{
  "encoder_arch": "convmixer",
  "model": "encoder-decoder image transcriber",
  "dataset": "seven-segment displays showing three digits",
  "train_examples": 97500,
  "image_size": 40,
  "crop_scale_min": 0.8,
  "horizontal_flip": false,
  "tokenizer": "char",
  "vocab_size": 15,
  "encoder_norm": "batchnorm",
  "encoder_activation": "prelu",
  "encoder_patch_size": 2,
  "encoder_depths": [12],
  "encoder_kernel_size": 7,
  "encoder_widths": [384],
  "fusion": "cross_attention",
  "label_smoothing": 0.05,
  "decoder_width": 256,
  "decoder_layers": 6,
  "decoder_norm": "layernorm",
  "decoder_norm_position": "pre",
  "decoder_activation": "silu",
  "decoder_mlp_ratio": 3,
  "decoder_head_dim": 64,
  "decoder_fused_qkv": true,
  "decoder_bias": "all",
  "decoder_qk_norm": false,
  "decoder_parallel_block": false,
  "decoder_inner_norm": false,
  "decoder_positions": "learned",
  "decoder_cross_attention_every": 2,
  "decoder_tie_embeddings": false,
  "init": "orthogonal",
  "residual_init": "zero_last",
  "optimizer": "adamw",
  "learning_rate": 0.00085,
  "beta1": 0.9,
  "beta2": 0.999,
  "eps": 1e-10,
  "max_grad_norm": 3.0,
  "max_steps": 4500,
  "batch_size": 256,
  "epochs": 11.8,
  "lr_schedule": "step",
  "warmup_steps": 90,
  "weight_decay": 0.4
}
Rows from block 9 of the image encoder, named by matrix and row number. Each number is 128 + 24 x the weight over its row's rms, rounded and kept within 0 to 255. All counts start at 0. Numbers have three digits each. After the name is the row's rms in percent of the matrix's.
# pw: pointwise conv (encoder.blocks.9.pw.weight, 384x384x1x1), inputs 192-255
pw.29 103:113110120141160135127104142170136138088143142165087118101108100151132160112150093160138118121061130117130098112111083097149135117123134084115106120098141124141131128142100139105116159108129086
pw.30 106:122115149122145147121107107064110136122135112153110129092114106116176141105126135133152074134095164136120133133171131091094142134112096155136148118110147129113112101114098165117144113123142133
pw.31 107:099114120134132116135146115175162125143150166174125099108141109132129144091155166158123101155120091153178101125101141141112132100137113122148069147098100149129131078145102152089082121117142137
pw.32 096:112127067132154106109141121124110156105138182134125073143122128118081142120125099106115150129117093108155096105089126106101117150088147115136118090121128211135133119148116168129125078138109071
pw.33 100:158165149096107131094144066096126149096123102138092094143106130107139154101129152127149164132128112144126123147121135116154137106130125095130147139127087117120139168138105123149088093106135193
pw.34 101:131158148157107088112173140144140108134116134150133138160177161160090116144103103205162146089138159112116138139146129179146143103131177147137129109103135141155113141139139166123143167137109186
pw.35 092:134160138137147118109119110139116138099123138116098148127115151141141144139129136112064119145127102136152087081136151168092081128134144140108092139121120121105163123085124098126109155143145098
pw.36 099:124135120122105091108149146129139144114165131118113108132121121108089101113143136142085129125159083130094126110096161147088098131126151134137140134139161109088178161127113126144157136123129087
pw.37 095:137144125147115101140141142133115151146139136144171142128119128141114103165156143144116126137121108180117123159146163117133128101153151193126166144132176158174184142157137172100128127100121113
pw.38 110:115136149133134126142132095126123162100106138143142151147104105148149131113140124088068132167148146110101097105119136126126175103112103154111123154122127164158101090130127156148136118111136061
pw.39 100:111117179125199119179122151093093119117127164101135141106123051117143117109129162102131104142155166140097136094155132098128135159081113097096156137130118108135111163121113090115104088164109126
pw.40 107:151152138122124123116111104090113162135115104106132129166087103166131139135110114120110141116158157113098165122091134123167155148122161147140126146109143115121133128140115101126128149129071091
pw.41 102:086147125120128122130142122145119116125146121125161189109103160105136123113144143127090130124109130114117129143123134129105127148121087162118102105107153100128156123172099115136143125148094135
pw.42 098:117113147121174180093175092129123157113199115111134124129116068141139100098116154153124106151145135140111142120127134165108180098156095152165135138123132122084149125111124114160131120129168109
pw.43 092:134113118182125095112147116171155152080102128140117117134149184118139171150144179164132164112102118162175117147145122135181152099147141112121135129114138132118117105128113136105102140127143158
pw.44 104:122104164084117104125143147130088139144127078154115124092110115119147141111117162119156127177114133126116122139088122097123108083109102097111117131122106131109135129090127122145153157129107154
pw.45 091:106155131139101112117173084106101108125142154085096181156110122145070106110131135121130142127157108153154124119082158093092098119145139128123083166124142064114158132183144116110140097118127134
pw.46 094:122175093089142109128144120169100114125135162146142117102104143158130133132152158114126145110157162129154098133120155079125137090146129168095089114083093114158109115127068127115132117142077127
pw.47 099:094119115115117104162147110135121107106104104082125149130092150120108130149100086129157082167156134136127142164164116093129116108170100115168123116158136108112107080122115116124098105154122158
pw.48 093:187162166129155104084129112114145192132155119137129093117103145158102176131138144115109124147140080133105154112093132143115105141093105124133117163143143084052103133134124087076142158124111105
pw.49 106:083149099131145109086105106105108150134136124113151143145139154153138150127109137167114116118152151110125131132086145086138153145109156126116104103131091089135108176107095131148141193081181126
pw.50 094:118133131146102141116109121086076113138121131111107117133135121103122136160094129100133143094107120124145138118078118113136167132126170155125135089148130093101127103118122096154120137084128138
pw.51 097:124120144142131136164145123091139144135131053132116132105109119081121148145129148135169149149124119112126126138099112110112140087157162112118141125156139130090129143149126120118068154073122172
pw.52 094:123160122092127121121134130152136109157094144114145120107136181097140173144131142082134181074154140119132095155126101079146128121132113130099114141129121105167107130110066171094111104164132147
pw.53 098:124141159120126140082157150159123125119112130132122165138137126171161113147136105098100137085137099131128129152107136118114097132155132096133118187120129128158098108101113147141143190107141134
pw.54 098:103073089090108138165154090161151151156108113169133158125124161169145125087135135151152119180137076130173112159092127119172128160157122141136090112096135132087126102163104150128128159119176141
pw.55 107:123154139107108107112155106115102156114158070141110065087159121080131113118129112107141114123119098158110111143087113119166110108123145110108136152141099087094170135098113124111126130110116131
pw.56 102:111131169122130111072137094135129151114189146138076103113117116103170131124116158137106130125109095152105101116086174164122096095121158126104139153141139054114152151183122088107130136113105086
pw.57 106:130142162123116124130091135107110112108150106152107142120111110083108122144121128137166109136139131125100138138088125134116115110123144083103136140123117111088134120086108147126141149120167196
pw.58 112:106162115173089098136162127130145119168137121144164124075173153157114108160142107177143153095168114104143134127139161119141138145148165139114109079153113152139126140093104150118128152130125172
pw.59 101:148154187197117107135145134101142112109143104133092127107118108139120081125099158118109091116106121154149126113111168145144115120116104108121173155150128090091126102147138134137131095137115094
pw.60 105:103123115098142089124114174128094138129097123055155108156126132135139129118099115132131156097121123087149134138108117147108115117115105087131120141128141135143096110136096153111107133122111106
pw.61 093:108160114143096107165119144132142100109151136116136139164137193107163084130132110146129138130177065143145152129173136149104113100152145160180111101099132117134085098152154172132084126112126159
pw.62 094:141185130147122107147163098088158110109140141105108142088137102121117127137129134142100147120115138127107088152117145167091099162112096152132132208159091113117155141079127113130157147124146093
pw.63 112:136092157119134156122121111110171155142115158151173107116137092137154133084114094122191077125111135150132128107152157116130157080088153149121130114117127169161101113126123152097144143163135123
pw.64 088:164162123127177109147135155122090120123125142117120099122129131085135055133133106095093108112120103143139098192138091143128117110137149099100130130144112110145131119094116111127144096132093152
pw.65 097:083133135078167119159103135129149174113133143147129097144077174141175122132152141125097096140103101158069125123128112191101109119136153117114161144158111124128170147161100106129121122166139086
pw.66 103:143122102099124108104141090133137160128123116092110104150118135100121157142165141130095163160112148106111095105131113108122117099114131125115121086114096129146125110111104111121121113118096140
pw.67 102:105109153166138159115098131084099139160120116087144134155120119141134153125094120142144085170128174120120152137104173116124120149125082145148160136120133116126154123135137120167080130100116127
pw.68 095:138119127126105075175121128135097109142117123141102120141087142106108146125125114127057109115124142092132140098108168094117154127151175146122122069127116163150084147125122138104116153141142114
pw.69 098:110151151148111082143069132118126138127186173085140109152085120129102111141132146117102160156127131123122138110143126135102112101172180142136168160165148105099130160154146143136131128137122086
pw.70 100:091105114116115087118113129141110084126121109138137141141086113119153122123078139142077132073087127141130153145106143123118155114094145158117147070147098092167144113148133119077121135126125080
pw.71 107:129088152102147115123115143121132210087135126144127129109154161097119190134136123144133142112103131126143121069134077143174109144098131137105152121129129080092153090170119107140132156122139109
pw.72 109:049095144126104140129121127144130105131135133135114146159154115115170137143092157187109089133126150116137158158142102088126144111133128130183133079106115129137137107094136114112107118154172142
pw.73 102:092139120119091113138112131137150104128082081129085141139125130133128106136122096100154146103127115109152096110122180084140134119119124141107104106131161098179133142184153138080126144109118133
pw.74 096:057133120138122155130124091105161102122124132146142127095153115093116110108109134141129136111154079108168162163094160158100126120169107161176094123120122147112145130102113153138097105135177129
pw.75 102:105129104136126149125123097160125155135147146153103082174114099141177113108135141113107141116152133112105123115086150107119134141143116179128124103155148137079146155100106137151118136113104112
pw.76 095:119128094102142138087102142125119127116091133122152106117099091117108187130119125121106132098100109093096110115144131148101138085155118057147116130144149158122118118150073160113123121148136128
pw.77 102:128136111146118152133119111123122109156132136086139090140086113141123133141095105113136109136134153124141134136077114147142156117120110129107123137143118178120149129152117149146117132152148116
pw.78 093:082069106138125121121133106121106105103084165094142096147100142102147161113103146120052123149113118130092127119142059112125102140118128118106110100145140201132160111161161174135134113112089095
pw.79 101:171166147175111138124136160102142095142154136136172147090100156132097143116115139094171154128106172101172138160128113104152177131110111093114134133152138110127125177098138140139179159129157188
pw.80 092:145142160167152103132142118141140085113114108121125199137108171126151141156106148102133176150146151129151075123096139155173129151121109136135136108148142131131098126077161117129124102132152121
pw.81 096:134118103109155123120142113113145114096179121168097070113139152127168134145104166144094118154106084118111127098121145150156118185123161129095147095147137150116165107135098129151117182105158121
pw.82 096:147153091124095147101133115183104094122168115138143130116120148156128126107129133095110127114103141149145148167108167124098187079078149150120093102114123102094170133120082107174120133119151119
pw.83 107:127115122102145135115130107102128144115135152117095113123122099138119127149108109121122116148158106131110157100138092120149168158155102118099102151120093117150158143176083110109085149120150093
pw.84 094:092136141125109150118139132102119157138173169156143095105109095121119162132139139129081086145145117138116142136153185104092153195132077121127159103146084095107151114144152093160113155109169099
pw.85 096:128121116103118118137161151163109169092109131140147132126152153121128119172136153146047076123124119136112135103114152088112112101097123128113168097160088084151155119139094080094155098154127091
pw.86 100:131155077092119084128121111095121092127106115106110127107083142101098129088144090103115137139094131148082141121112157119112116153139106113133113083102170145107115110110105157194123145122085130
pw.87 096:145078098124147119142135114145159113161120147144137089127142117124086149142117089103135133125111122098128098136100063142124124139112152119120110127120142180131147146146101176134089118106098096
pw.88 105:107098122102142176099130125113128119161135162105146098147092086136138108122085170126083117139129116172109125135093131135088173135108107182155146111118111120148157141102101120146136105131113091
pw.89 106:167135123149073100127110168103182133107112137167144081139144144128136113127102128140135134108171101107139170100105148119156143118101160173093126091126096135129133109131098158200134158112134120
pw.90 097:133139087137116092114106132134143136157118094077171157128153090103114172146077179126140165111066087110106127126090075126116091099122111110115153116144145167119102142101112129137070109110124111
pw.91 104:135142123132110123167153124136089108102139125164104107104128156100079138130136124124122148099124143105118125116144137139136153099112154189137156120131104166099174145151116140118125151111140133
pw.92 111:097096152098129128127111135118110116095136095127129112158110101090104137111076135137148127092108114131142108132090104110103103066124075074138092106110090123089131123095111132122096109097155146
pw.93 100:073098100160148097106127122089136166121102162169156104147138101130108116096104120140138135101114104092116157171108125100115122137146112147155075149102149123126143122148136145127133160125088115
pw.94 106:119140105135101142148157103159161141147113138157127096123175194134139134157111120146109137144147112120145147139118166159163144098161140119162120103135118126112144081108148128169119102121164172
pw.95 095:153076143095153121141110134164185101114101147145160171106104158086122160092132106123133104105150107118094101101158098128129135093129078093100131113143130141151115121134154120116162065123091127
pw.96 107:122118149113138185107105137141153159162147140079123117091174150121104165144095117105140156141129135153130117113151095147131131120105123131107148104105136087107098099113086100178139141128154153
pw.97 108:108120134100116148063161150138111084134104139146143128110099116116154132135098121125116110115114096133151104073113113135104080132116109103170132112129147140075175102148109127110144137104116098
pw.98 102:125129178128114126124161110165138104094119129176134108145124177128131090113167129116128116118129147120134096126117116126117151082112144137088115110099094165104119117118138142116121130130183148
pw.99 101:114091139128118096148128132128116116126180175130133118149133091145129108123122103119034124114141107132120109124125210140110146124128118185120120125144100084099154131095104163147142156098120106
pw.100 099:117120145127137137115159109122088153126190148156132048132111110134173134152142174116119133135148146136151112116099171112139148136141155133123144159121152075103171152132135070140139123109137080
pw.101 099:121140125122168139114129126144137140143180155141133080102109128144185128130142171135065125170108153138143144057106168143100150169135099148126149121104079094109182134114128078117107111109149087
pw.102 099:214154177144153109085158161105099098107108116153118115119159119106124118145081114131140139100144125127143168125165158148143095087146101142078164137159115143102121123093138133138160123131109119
pw.103 119:143127140116069100101130173099114125111090102162136156160107143105093089126129123116111117108133166104168093085130101121129185116104168107109100084109112138131155132122128127129109133169145134
pw.104 102:096121129116106124117107155173144099135124145104153180110136130101141136136108119116129152130125084123113109116164091103150093092089103108148130145149087134147088108146106095122117106097111188
pw.105 091:096158175107151122120133123113143099113099121115127158098153148129159111142169104139157142103108149106136152142152135127170139128114139106103117143169148087156128158128111110120150115123090121
pw.106 104:135106113161112166172119121129163118187108113148168148149142116114150159143170165165158172145132148132133175150132121135117192106118171118136110062131132181145101147131135147137133137145108152
pw.107 094:115142107149145124118158168072081129111157100112143155111116157101139139132088147076138135106099134120080160117130102112156120124083145112114150116124114091139089151152115087143110085153111148
pw.108 104:132088113129118104045118100091125144161101116093156136093107106080094132120165124109126131130108113153127110139093140076120086131133172158161148108114120109095119100107071074137123113129122148
pw.109 110:091135159127104135095143107117104154159153171108139122095096160132121129163139186094132160122123112169122132142094130137138163130102157132081111145126114068101175118134123095128106153161137116
pw.110 098:095144096179126096098120114149108160144153100134105138110083114134127138139092163093157128144107113120111161148109134070132159137145109143133105122126090080120101167124144089166084130114152120
pw.111 093:157137176115161161115189135157133117170136111122141167085138089156137116113159129110121115059138127142144089084148126104110115166065129117146116139135149092110107118132112062116197123161153147
pw.112 098:164153111136131112072170143125132100117109113104108135122113153121114147113094125141124111141122093125117125145062159128111148087117153150094133155157106159122093144113127120125149112092119098
pw.113 109:144161143153069147120122141109122144130136112143109120112155104137119112139083147143103124138174129081134143083169154110105106138126194120085151115136121130090119102139141097134169152147135131
pw.114 099:183132144148133124127115119054144148095141109140120149114174153112141120145109152146105109106150143130122149111126136112185132163117178118102107135154096132130120142124177126113171162112130130